From a checkpoint of a small image diffusion model: norm rmsnorm.
Rows from block 3 of a small image diffusion model, named by matrix and row number. Rows with one number belong to one neuron. Each number is 128 + 24 x the weight over its row's rms, rounded and kept within 0 to 255. All counts start at 0. Numbers have three digits each. After the name is the row's rms in percent of the matrix's.
After each neuron's rows are labels from the 100 images, of 14976 (inputs lightly noised), where the neuron reaches its highest value: "strongest on" is what is common among them. Only what is clearly more common there than usual is listed. The data: close-ups of made-up surfaces with and without defects.
# fc1: MLP up (model.blocks.3.mlp.fc1.weight, 384x128), inputs 0-63
# fc2: MLP down (model.blocks.3.mlp.fc2.weight, 128x384, transposed), outputs 0-63

fc1.101 090:150140141119114121145152138127121110125078136114097118106133187141126104126156143117119168155094103131170076165158100145127128146125139148118130132141124144150111113127103075126124110104151173
fc2.101 086:106137110145124110205109097138115102120159165119133132153109097129150116108140127128119141075143140125105115117137098095155109182111164111090139124171127091119111127107138166093128125104108125
strongest on: woven cloth

fc1.274 097:126127126111168133100106106169120128118103141118123149152137089111142125140128184115112121195125127142151156080157166095133150110108115149142090093104116147158098090125136140141147145136089156
fc2.274 093:159109156149103126105113102115181112160155107105107109135146117126124128112107092121130120158141152134153080179097103123112132096130109158124174065087146121133114133095124112108160113144128112
strongest on: carpet

fc1.80 117:176087127147104062121122136119120180126094133137142142103121093125150128130113128133160117115071131115154133125148145159187132125100117114146066129143173120122144147121116126052125102108158141
fc2.80 097:138131112117115159064125131140101158108165121130147118132148226139156131119178117129152147112121110124162150127095123141126135121133130163122152159136127130112139123117131128121146109135138132
strongest on: specks; brushed metal; stone

fc1.159 082:158104156116127080129130171141139108123155143121158116117103136193146106112144125122149136130073134135141118164143128111132092121068122132139120136150100169170096135130173127109125134095110112
fc2.159 099:135154055105115092077143162149106132155128108175122120123141152149139088138127109106102115113131111116162128116110130126125094113160116150128140134169123076083160134138133122148159105127114127
strongest on: crack; tiles

fc1.325 081:150118117129116127125123153149141159194125118140137086070118113155133155176148194127125128088114136126122137126090104157135116093129120167115166156142122118111139121124122139157164108095134154
fc2.325 076:128140170119126140173187108111132184112139121105129121122118149145114147121171079116104142124173142102149075134119110142123116069154155116138130137105129148151105151086127144122159114102123167
strongest on: tiles

fc1.97 093:152117136134095139144109098119136119130167173121059125132104151152111158121122116099126146096135122151145117093147143125154098119140132145173110136147134126149113136130108142112124077087184115
fc2.97 081:106143105115117106075136111103096165144144088120143130123123137135080132157136132113125135079122104087133131147130130089121120104151126151123135120113139128118138114180138119142130112089027115
strongest on: tiles; crack

fc1.231 074:183082129106164112087132138133119146105141162111136143138156132124142090140127155124116136053070111119096137094127097132118116078193158106159171138132163116107145139142169131120138108129116116
fc2.231 078:142179174074122128109112104134140130138140125146135129120112152134173136116133123082133147162155131162133146133134055120146116128101111152132128114103135136098150123121141132117113102144129126
strongest on: crack; tiles

fc1.300 109:149144140119152084137142138133140142161112132126094120145098145109177135125124158086154132122126164111136122128118136107115124179095132108118138158146123141180084116133118104127108086152144141
fc2.300 120:199122100180162184129137103170126151175098166135139140154118121123129146122130118060133135139119127152139147115145129155093129122185076109107160109123154142129117161122141135132127122148120137
strongest on: bright spot; circuit traces

fc1.98 075:135148113145140106133117078135112171106131155170170114149120149153113131098108173155142121121123143163120127158143151113150121160096157133128129173123098168111098107115111147104145118140115154
fc2.98 111:164081100149127096158128124089107104135136117107142126119130098132115133112120075149158158147109087131137124116102174104123112104128156139084169159094131116133172142137138161127109139133153107
strongest on: wood; bright spot; scratch

fc1.183 083:138097139136142105120129103133126144165130171137122112144197142112097107114085135173151146087136142114092144126148121182153143157130135115115095168124106167085129134132102162096161129122151115
fc2.183 084:125121118129078168132111129107117155123131136114147127117080129113079115145082100164132122104088096096107134163178107081118142141167149115120145151124140147098161106139128119151138111149098143
strongest on: wood; bright spot; scratch

fc1.199 155:107141148097107119113157161128091134158118117118125136118119151143093110192126148135110139111101112130144135098145152078095118145134100147132146162076169144142106127171144168107136082133181139
fc2.199 131:133142140129090128114141105109143098114121099136114102132125109129124117066126139100132112163143154093124148132114149131085157152160157127116085099140148134142121105199174124140117079126195109
strongest on: wire mesh

fc1.227 100:121137149113137135103147164142114087132104156157099129116127121160111106152131150167130139104148145115123167132142132114151133138114125149130117144117104131148112118187142149142118144119112142
fc2.227 107:118103137180152105179135121148130143128156154161125164134111110139114154104121095101087156110154116124169095127084147121089081099096144139131136150145160114135105096070134149126134134131124112
strongest on: bright spot; tiles; circuit traces

fc1.143 130:145149144104119113172133147119163115132102133117126172147117161113151135095146128117147147157141103131204119120125126124138110141128138136149148091137115138174128109181117153112124115119096175
fc2.143 117:138125115163128148124123099168111110192065122092143107139073109139135132129101159098139109139148108123131148128156121121116096110133125087099164128137111141109130160140130086121104093175096081
strongest on: wire mesh

fc1.134 077:088133136124118130122143119134113143201122188128118122119145160153126131118156174159114133182107126135128118047123095100150135112113140144097198118116100168145096130138121129157114141108145143
fc2.134 077:115127152138145161160122137132156155137110143142096099115160152108135131166110155103118132110110126112126117146084091129146061143136163180150170134109111153192091125134140153161092125114175125
strongest on: bright spot; circuit traces

fc1.22 079:099119128097116129147134125117128146128105084113170127174105167109152126131197115121115113097117091109186119122133131133156139124151078142124113103120121120134125098125166138088163129110154181
fc2.22 088:137147081115155144137131125158115095110130158097114171119101091122141115160185147127154160165163105114138117139132163100093151127094152106137117159137133115083115148156153115108151130147155128
strongest on: carpet; woven cloth; scratch

fc1.363 118:120171163107165109146128140111121086103154124135155150160110177137112125152098133165186131139120134134121126124125153099089119151135146108118125153069136120141135122147125128177086119151122105
fc2.363 107:123135105110128118115116127140077167141153128115103118121126099136133119151153113121147136061124124145138142115104097099141146113117133136160157121091146125104113129090102145063159128119099136
strongest on: bright spot; leather; wire mesh

fc1.166 086:153088112108132126146136105138166159132121091127139143148134179124122128165141148116134118102132124161120156120122126148134083123104124131140151132165071118118109136150089140143111150133112155
fc2.166 092:128150149140129128100155104096108173162149146090128148128122105148126134067154117127118113105089118162152164100153118128134121144147156126118090123128079134139116097141155116075121125111130140
strongest on: circuit traces

fc1.195 094:151137128098120107174135076129132176122118130108088136107138144148096136100103144148115118121076109138110098156120157140156108125140144142154116170114114143113098166126140150094160083106158158
fc2.195 098:155134160151125124156137155139126048132158147143179122137133129112137136065108099111135114122127132159151170081147134129142137144116148129138121129124124129122103125150084180157101124115140107
strongest on: woven cloth; tiles

fc1.204 083:076147129165097104160110162167128142136118135095104119090118083122128128122150132160151173124121141109149116162206119078127142130094153132137158116132147146117136162123150099105094121123112117
fc2.204 084:151089123152113150164122150124154125137139129130157152149146173114126138139146128175089132135139130128120160105102110135118075158093139120119127103150130143135122109081140110143182116112154123
strongest on: circuit traces; wire mesh; scratch

fc1.230 095:110155133116089114120168125117156143094137118131122060099169185145180115167135143126100103127123128124122136087133148135151130142165119084078101102108135141114098118125123131103142105113149154
fc2.230 094:092115109137155127060154135115034105097118133132095160108102142134143098071131104140115118116136119173170138124131129086103117154165128147141105083104120123136143103148123105116149086128123124
strongest on: wood; scratch

fc1.307 096:137115132124143142122148156157097135157082138159131113097102156117120103123120135113140129072123156073136124084141112153140180119094110158123150124135128155118113143125093113168158133133127141
fc2.307 086:116138160143152119153112112136093155151109170122133127155110170109146134200154077126177144142090077163120169118147107138144138106152121137136130113120111141087124124094122143093131194138100121
strongest on: woven cloth

fc1.81 077:128132139108113102120108105101120128121128115089120168119126142137165155124152101119122155173098113150154137123150129135120145109138154128122129119147133157130070108092152105156148140106131164
fc2.81 092:147141109147158125128130083129107119105116094113138130175137129123190154125097111116113085109097121107127119137144141120134102115158117150120113177053098138100155093130131106133177113137145143
strongest on: circuit traces; bright spot; scratch

fc1.47 108:133123141097135151162169130151141120135128142162143107118134170155085114132125150117157156168162120158143096104171131110133159113114153150132070181124117157130139158169103123129136161102119154
fc2.47 097:122131117145139124173134122137091119126105091150148144134117123133172138097117105124113091125084128098145125076127173094136120083165118083109136145133127130143131121170129154132136074107149120
strongest on: tiles; woven cloth

fc1.54 095:153121154121129128074129162148130082147062119128152135131123105134142125124132146083130127103129107142162149080129127160149136120128133150113132102121128136151152111137128102141131129070142158
fc2.54 088:122125151116106134182137098148154137093087115125092137129100129085110121198152155161123133138128160136136110184138156130175176121131130116146090117113133131123135134136111131119106136101128127
strongest on: wood; circuit traces

fc1.86 225:104119157108146111176115070090087146121146140160132087123151094169133142089104102138153159134100114163127125112166157108116129134144142168132130141079128164108111179103122088105161112133108138
fc2.86 200:112110143120130129178108059120180092090103134147116146142130198114091142124118149144115124158141161094108113162107172112151121144123115119113148123159128133133121137120139163200115138138095114
strongest on: scratch; circuit traces; bright spot

fc1.238 080:167120146116152134129105152113145152115128128131104132167133118084100165128155132137158135133134121180123144147123107136167105124098158178140113141119105157113159147125107133146136150083139148
fc2.238 096:127111123127124142125126136115134091147097091083102121118108137145109146141168118119116088120133142098097131086165124130153143140158113120173135121137153103113109126132149131138153124156134094
strongest on: circuit traces; scratch; bright spot

fc1.226 080:087127145099126134120131085112137160127139138091116045134146152100111115115143133171153121121101100165094131138178130094145124154123164100110130125135130137090136115140091144140119116126136098
fc2.226 102:172142111108128087141082106102131111137108127131087219130112112136126118158136104114099073108101126126117133112160116109139134164150106093119123102096183158116123109114142126138137113143118130
strongest on: wood; scratch; bright spot

fc1.73 083:136107117104122107119131132125139135101173170130143129149128126102145112125126120145147124174108116147159157133107132128139148099123120131147126158139140184158054089154116136110084121133158125
fc2.73 091:119159136109159091122118144138110131139061137126100126176096122149142103134130128137105097096107140151139133128142152133133114102124120087186124178125136118212118105165128113130083130096098143
strongest on: circuit traces; bright spot; scratch

fc1.254 111:091163169135161100111103111126080130140133123123133115129108149122174142053139094145151108125146143134130141129113142065099130138132134154115145127117103157132111096150128123145087102154090129
fc2.254 097:067153121133084129167108145129143097093143117121147117137147114130144121096150162158132118118153126148124124113139120077133147126102152152121099136138133146110120120130149094126122114117121149
strongest on: scratch; circuit traces

fc1.273 120:117125143113123120107145112122113132186095107131098120077156104123174128116127086116114115116097146089127168123103175143124134165122097139151117133128103158082090164071126080124180126128119133
fc2.273 117:153125068110151108130119137166149127138127135163075127146124098137174130130110114101124148110137092151118095189125151121149156144154140145135108147139125092159133107097132108136113103159132128
strongest on: stain

fc1.52 076:148154149160119142178123131138133112134114173143140202163094154155155133140101122119151107126156126125160115129128151145078122149133128111154149135156160105184137121114116085100134072092143178
fc2.52 094:115083145100134116153103164136142101118121167139143111147156157123135151071128145095121102145090093120146139076130149133190113121119130109149142136128154150108124131081101120139126087100138088
strongest on: wood; woven cloth

fc1.234 092:093096141153154111122112113154121098142141143170127176151122104115108137087151144150132142118140099138137126185146127097174126105125097160128139122145077155140130058130111101114145145088078166
fc2.234 097:117117101109101150138097103121119148110168120129125090123139136142122158133123167157104082176127099120134112112165156109125144101146182173131162145077095098115125112132162117108135105174113086
strongest on: wire mesh

fc1.188 151:139145133143073102146146124091158117124125138127127108097082158125129147147153095125114103080134130133169154134140141143102093147191157152152119138180068147116100118145149120110134089124121112
fc2.188 130:121142093130145114129128144142095117110164157133105119145195113121115130119224143127127136096130126135091075215128160101125132109120132109103134147137140131111108115089118133141111110122129148
strongest on: specks; brushed metal; stone

fc1.364 097:138141130128095118109128145131125130138155133125119134142161116110089061126121127102112083076148123140100136135191123119092141140126145086123111108144126130119148107107138095158081135112164118
fc2.364 084:126096144158140130109109150151106116099129148148144166118134175131108078110096131104099161133125144129171090157139085088174143116092101102139156121138126136132121145074151173113071109135146097
strongest on: hole; tiles; stain

fc1.177 158:146141141111116149124180148153114122189108142118100120096119138080169095197156126120143117144159130096155130080156102163083116132159104131131150162138154133136128159144112132108121120135121137
fc2.177 149:043111133124125087113115142118124172111124166125082137129141118149141137096123150124148140130113139133123144138119109098139090128107108123136110160143134127166124129116114145086132184152098114
strongest on: wire mesh

fc1.334 109:148121131089115143093147156125104131145122135151100166124123145140113111158155119122095137138181108116137132165101164116119166122127133154160121124106110104114128129124134123106196155138139166
fc2.334 096:128127120127143121124161145173130134121112157095179160119123122147113133122161139118120128142138103132105142127140177100151184070110121066185155122126121141094128120125112123116130193141161113
strongest on: tiles

fc1.359 085:094129148140151141122084126135112124157103111142120158135142135170135139126109128119163141126132135147141131097129130126140099117131143185160172131152116113113129130144109120156105102099127112
fc2.359 090:171142138149160112102139109128166131104131104146149142126088159096106136136136159135114103119120123114055130124123131152123139096128132151150149128123166132113142112157137116141142152128098137
strongest on: scratch; wood

fc1.31 104:143146159125173120098192113094098136100106132129144110181134132136140103112104119096127130103135115117136096106126162113087141131178129097167142178136116148146118143124123103140111106186133155
fc2.31 116:131144129110091134141159116142145113124143119126115176189124094114126167147130126115079154100153131128129138118184119064112128129144085139152137128123121117123134117131093146113112114105140126
strongest on: circuit traces

fc1.289 082:142180151097143109157135144157135152091143141111142141162113164138131128128147099133114151124173160142148092160107104148103152095156094125118148087103122125157099123175140110152078141157122129
fc2.289 096:118096127146086179162133135148119099147104148196158130110120091124129158110170133159149122109141147154105145102117131097103150108135181127099116106138101125109146171150129117087094131106139142
strongest on: circuit traces; wire mesh

fc1.185 085:126136128177096130075119086116117171143133122125087081099153152120124141150120113147115099129092137111134146090115142181115150136164138135130144148150127104065168113128140118128179076099120138
fc2.185 093:123134121094166098111126085151154155104158133131102179107068104152075140089111126120139145147143149096104130155119112142174114187156148123150127112138119133177113152099144150109122112128103123
strongest on: scratch; circuit traces

fc1.158 088:145112128099163097127149111120130114148119123133146159100132095127158150173126112116114120079112193102092124156149146149108079126165129097116164103133128138125154144069170102157122134121136098
fc2.158 093:143152156157153108123114099120127141131144099149122129085091161128159118082138116092128119153093106055147150119103149184148092112140107148129117079131154127144113148087095124107131170108101135
strongest on: tiles; bright spot; hole

fc1.175 078:129136137103143148118153144177100116143156151070155147153146130112139082131160099126138124111156081136103104106158125092116137133170153144147121089146096142177098104106154140143093096119161115
fc2.175 084:129136160148161140131099115122153148171106071124131111117148128103130120153142143129142122144160161160145152158142113107135147110114147129107185127067125140110119078128130125146070147136128090
strongest on: tiles

fc1.12 081:120106117114134129129154116165094107146095101119130119085137160105128110142162138133149109130094149111131114140169119148152167176118111140102131166159164151107144114130106121132133150157108126
fc2.12 093:103101109163145135131127124152130138117135138135158152180113093115127124117164122126100105129151125152152142148116111137137129179125148117088113173112145127131087158140128136137145156110138098
strongest on: scratch; wire mesh; wood

fc1.15 076:086155168121119134107118162151141141111139155100113133124118138123112175174157109156129154134112118126120175132174124174092130088151092113077110117113150186162091128132137127108075145109125127
fc2.15 091:142093121128112126136144143104131100146105167145114127111111161079137173143131107165143088141133127123109124108134105151132116100109153132120117097143110103192128093105138148123128142165103156
strongest on: bright spot; circuit traces

fc1.337 084:104125138130154109182186156083172145178125133129163159121113126129117091127124118117149102134140109126180077173121054141103114126123122114115122146154159110119118146128125110196105111109141106
fc2.337 092:146103179108156122142101130136089117091142138131135105101141161098106082138162098115124136083114135110084109128099070115140163134147160129132137146139142135113132126140125100130150116086138158
strongest on: wire mesh; hole

fc1.345 079:102107115175147112128128127132109070144113136153128140175165141091154087120163174142124138108122093129156170134113128124130158109148102150128138171122101130120128115135130128182175079158103133
fc2.345 078:128083136139089140160147142150158097103130109162142112102117137131108096111175090162158107116119124136094092125135132117125167103121155114116124142122165123137132168136141081156151109139127142
strongest on: wood; scratch

fc1.179 080:117068144145078118118128132140137111133067113147092151183151142130110088123125131121121098154147119150124127081112120125149130161115132173116130145122115115111124080137074151143160136079166154
fc2.179 087:127139169121145135102100134115142153127138128134136108076105104103161131141130127141134104100097136096128168137152124155128121179110092148136114144132108132116126100160129175108120138086155098
strongest on: scratch; wood; woven cloth

fc1.130 077:127154141129131137123153121113125143137106104151154125153129113074098072122130129119090133100073130111157098129154149136131153161176169149143158084107130147110136119126124145163185137135131153
fc2.130 075:121127112095129128130120127125129126163147132125145142127122148141114087202123129122149131156098135149135122129157159094119116125112072142148095114125148116201146117124122089109158138125129116
strongest on: scratch; wood; circuit traces

fc1.259 244:127122141075133130090159085121116150158109125092087078147140129133127110097133095129117189154092127141135125140154129135132126135153123153135122139143109189104111161123127101138150161137141165
fc2.259 197:113166132113124167085141057103145130143147108127160153099144151128146125171150136138149183079134154136098103121131108144063122131149142111087116156114131110122116120152144166122113146137143114
strongest on: bright spot; scratch

fc1.123 121:131129134117124092160145105127084132161129149114159104138163153120162128104094092131124132069105162110107090127123209106117151154137139072127163166123125133094149120117134097138117096132159124
fc2.123 105:143119103136143106148118096119164164146099089114122178136128083137144132146093127146121128096094144138115107130134212140129099136116146117131110121139128136155107114092115155145143141087154147
strongest on: tiles; hole

fc1.271 082:125135123134108112164129127158154091170105116107075098103132123136148158149159120145124113135094140082136117161128127116163159152092135118110162119154139115124088106107128116143132161134110108
fc2.271 103:099117114115084147163114116126138122105163137120158157130148133122153145091126113160116178125110143122099128120116096124101099077113110118142112122140132136135121150085101104116134158078156144
strongest on: circuit traces; scratch; bright spot

fc1.61 080:158109120102139113122143162117110095100077140122117086141145148114134063145103141150149158124142124101127078081137149156105131093134131126144096090105118149142167137121077112147113099164145128
fc2.61 079:100113142147072113102138154129126109159122127148120169115109065145140100094114164159147128164107132127134175182129114135117119074106132136095141117129104094123149114112128125093136124123116084
strongest on: circuit traces

fc1.194 080:128134124114078085140118113116099103151179158105116153137116119113120112147166171122147145100087125139129125101146125136126086129172140159110084130138096154166092144086150149121172104122145162
fc2.194 090:126141123150129133107104108117174106157121050139116132130161145097167138135143164088124141129149143116154097154081083154116119131163120160127101135118129107132143115123127086171186085149122096
strongest on: tiles; hole

fc1.51 076:146128134120119088188153155117118110110134151154157170104115138140119087143116125096134105116135127115148116126085158118091094138129107124139148133098130090171114113116140116130104102108123168
fc2.51 096:145121101069119084153077159134131133154116114110132110167122116128125100131128120061091108153160124099154119132159171141165154139135145126128125096127197158098124113113132105151123111118130119
strongest on: wood; hole

fc1.309 112:153118180081107097165149150111142119094169139142129146110152158130118119112125137185131127092107115126144132200147128142102071126134114108129071150111117122172116154167144123137170119131169128
fc2.309 119:155123089158120149133121143126145123182106136122144130131105124134111131107059107114140130200119120132113078123108132138130103083105123142103210108139134115116130147148115138128156133133128130
strongest on: hole; tiles

fc1.13 119:152142151124118156116170100128142086130119141151119144133111109122138105123104135121111119175129114121162136122137120151135126134177113104144146135115127105105140121130116145147146121105091140
fc2.13 086:126134083146154144066147144127122131092173112132102119134185194134146110125139123128124142085110123129113145120125126146113141119154117149113155165148119155145123116096128108139155107112149102
strongest on: specks; tiles

fc1.87 081:141124118161105117140134103132115101167120172112085124130095135090128166094139091105132137099126132126170146144157151102135145107107161150125112130165120155164123101109154078130167122116149129
fc2.87 090:093117094112148149141114145115151141105106127140128153118168141166107170169134103081096137110155151122124102145105148157148116100155124148133128120094097141093108116102126122183105152110112103
strongest on: hole; wood

fc1.276 077:104123125141122121120118105139120090135109137109162156154103131173129191135153082150114136162113101159170148120090132089076136143129110156144151091115160146136139112125130094100123102119148160
fc2.276 092:126156082109098125123115145103168137137146193079139115140159125153113174151109162167148113101108152115152130160130131091133118104140148121157132101158138110105076140176103135187134105108154142
strongest on: bright spot; woven cloth; carpet

fc1.0 081:070157156135148110129087129130115109143113173103124125119163125125142188147129154155112089068129145110141108188156120080135143144136107125135162130131156156072127096146142129141097140133093119
fc2.0 088:122104155167181124134141124129124143098161113118145078126121129127157180123116108142126136105126145101130131117143108158139091163109140156154143130122089131130143163124117146133148112110118118
strongest on: stain; tiles; circuit traces

fc1.338 075:157101139111152098123162134101140174154119103111122093125140146107114129130158089093140106130148087111144088160140120147154147100103164124119121149134146191084128121108111140119161141151107157
fc2.338 084:103122084094151109121186098149095087113102127117094143122128139166115139163169111105139121108120127161120166119127136118135172156128110125068131119150173099123111156091127100134138152140123124
strongest on: hole; woven cloth

fc1.299 085:090152143124112125103109110112120128110097143171142122167144138121087136134133134168170122099071091139118151117138105096148161123098112144122123117137155145109108130131102169113126131126084107
fc2.299 097:126114094175172104076103137117131143120147108135141129119134135126133123106127156141136132114110093134139128168134128142098103107131106146122115135116165083106158113158169113133128134147164126
strongest on: wood; bright spot; scratch

fc1.115 084:096147138134117129122166116121126157145125148147109113129155131108184170141106166164132118117104085123116174118152135108124154145108114147116135158103146134095113114143087165116149112140112129
fc2.115 090:140108110138115110136126119122112123132153132125119160086104152139172171153135117113134151125135142116160138138145146135175092154154098163162100168197129120126157082133157127132162114098126129
strongest on: bright spot; wood; scratch

fc1.321 075:116149140145094140125161099132125139132110104168114094172125111112163127127164129151104141103072127143119161144084125138184113126176149157107092145142116126102144134104138129156135151104115139
fc2.321 088:126083123130096169117109092113112141153150111155136128065116106116125115149149110140148145142147100130124129092140133123123176121110178142106155131138174115136119133083128121143160150117105155
strongest on: wood; scratch; bright spot

fc1.146 096:127158174132144134125138129145160149140145133143120136157093121120163139079147157146141145117154125128102140111114127131138150125117103129130140111140116144127117114140112156179105079134118101
fc2.146 102:135137137149119123093158121126127161139134134160106106132160154111119109126129150135149142132149122131119145132111167133146111125105146151151141120116180100158119132145146135130138130080177113
strongest on: scratch; circuit traces; wire mesh

fc1.269 090:131146160143145122097159106130163132162151135146115108143082128124136100133107139133108131101097150116109177085145126156102119119119157049131166119139131148108084101112134128149137071123196134
fc2.269 103:128137189123175125132150186141104139158099153148122174123138149136105141153143119140104174116142163117159111128119139176132143108137117092114130155126138122166141106080120129114140120127150136
strongest on: tiles

fc1.344 085:115156163153155071109128146120133098126091180164148157140163140148151138133120134153136131132077158130122083122140118126110125129146149122114189081097110137100132107159107124140142094164077099
fc2.344 087:161130103056120072094123129146100148108174093135114090095117156092160090121137151148167118093131111103111151115145166130104146112091104131099123164143148129098160105119155101135156113152132103
strongest on: circuit traces

fc1.127 080:146139138151126083155093122115164154129172135130143114111150071119124127094142129169160108136109110150095131110136117163158168124119139123118116125155110163148105125107169108157088102136106089
fc2.127 092:120142121112125130142109133085076136148104132130158131111121127117114121142146116132139133139068131137135135140137139148094120129161155135149081106127115137129115165103105162115127118122114198
strongest on: circuit traces; bright spot

fc1.151 203:145128150095149131117143139124102136132093122102129166125127131113087110140126128143121129145177100112121119161131138121115142168181112170201155113130138122129140146093150105101159138159135176
fc2.151 153:107128107122144123129143146146157119120168181108164062113136173139108128111124154080159131121118104106107121078126101143159128155124128105183154143145120132085130123093151085136129112126171150
strongest on: tiles

fc1.70 080:132114156119105102102114119152166146158121148098142130126137142101138053101118127123143097114144143158114129213114099133153177176123114106124109139172159141128157127162142121160131107130134077
fc2.70 083:136123124082144162141099133123126147101168170169103097142167105113136092166134142138117116103099144118099129121141095146147078161113133144141146133108119124122127130171116155156062121149122154
strongest on: stain; tiles

fc1.288 089:099148154151164119117116116143122127129127142112157167144152089101170138130112147160213118106116102125121148165121135098085143136158161149164122082107119134122158096107128108106111129146063116
fc2.288 091:112146115114140139147098097114117119155115123112114083133106123098139111139159084124161125141164143130139171120116138094148096142135119115131137123150162122136144092096167125112171109163103121
strongest on: bright spot

fc1.60 231:113099144090109133121161097106093116131118141123137107133158154153105099147125095160130157158113071136137127143166161113126132115163114148158140117116145123108136162137127093131160155102127175
fc2.60 183:062139130120081123131120126127173086081124118167113112128116134133139133080158117175109117114128119149102137108103180069156121136110149111152091106143146124122140126139130149139124119083103121
strongest on: bright spot; hole

fc1.353 233:119104140110121079138158106110104162132110124139150118145123153147138117114081132126133106137137114124112154144129154087125128171081151134156139151126146162108101118114122125136153173137136176
fc2.353 177:094129120126118149123134112124113137105119131116134159122154112117141131107064078104127121132133147153113154135139175113156107181154119099107115127112137108139145118119136149111107182151189141
strongest on: tiles

fc1.222 087:145126132114117120144121131114149132124121102151117135171099109120133106112187150146121141122113075170149116121145113145128129092165112155120121139056113112132119105146109131124201113146102134
fc2.222 086:117133161111165131155107128150156085085113132093139114142134156134108110100157113141154096106144120131124144128143118125157171104163169114153089121153116167145118106133178152123142154122098074
strongest on: wire mesh; woven cloth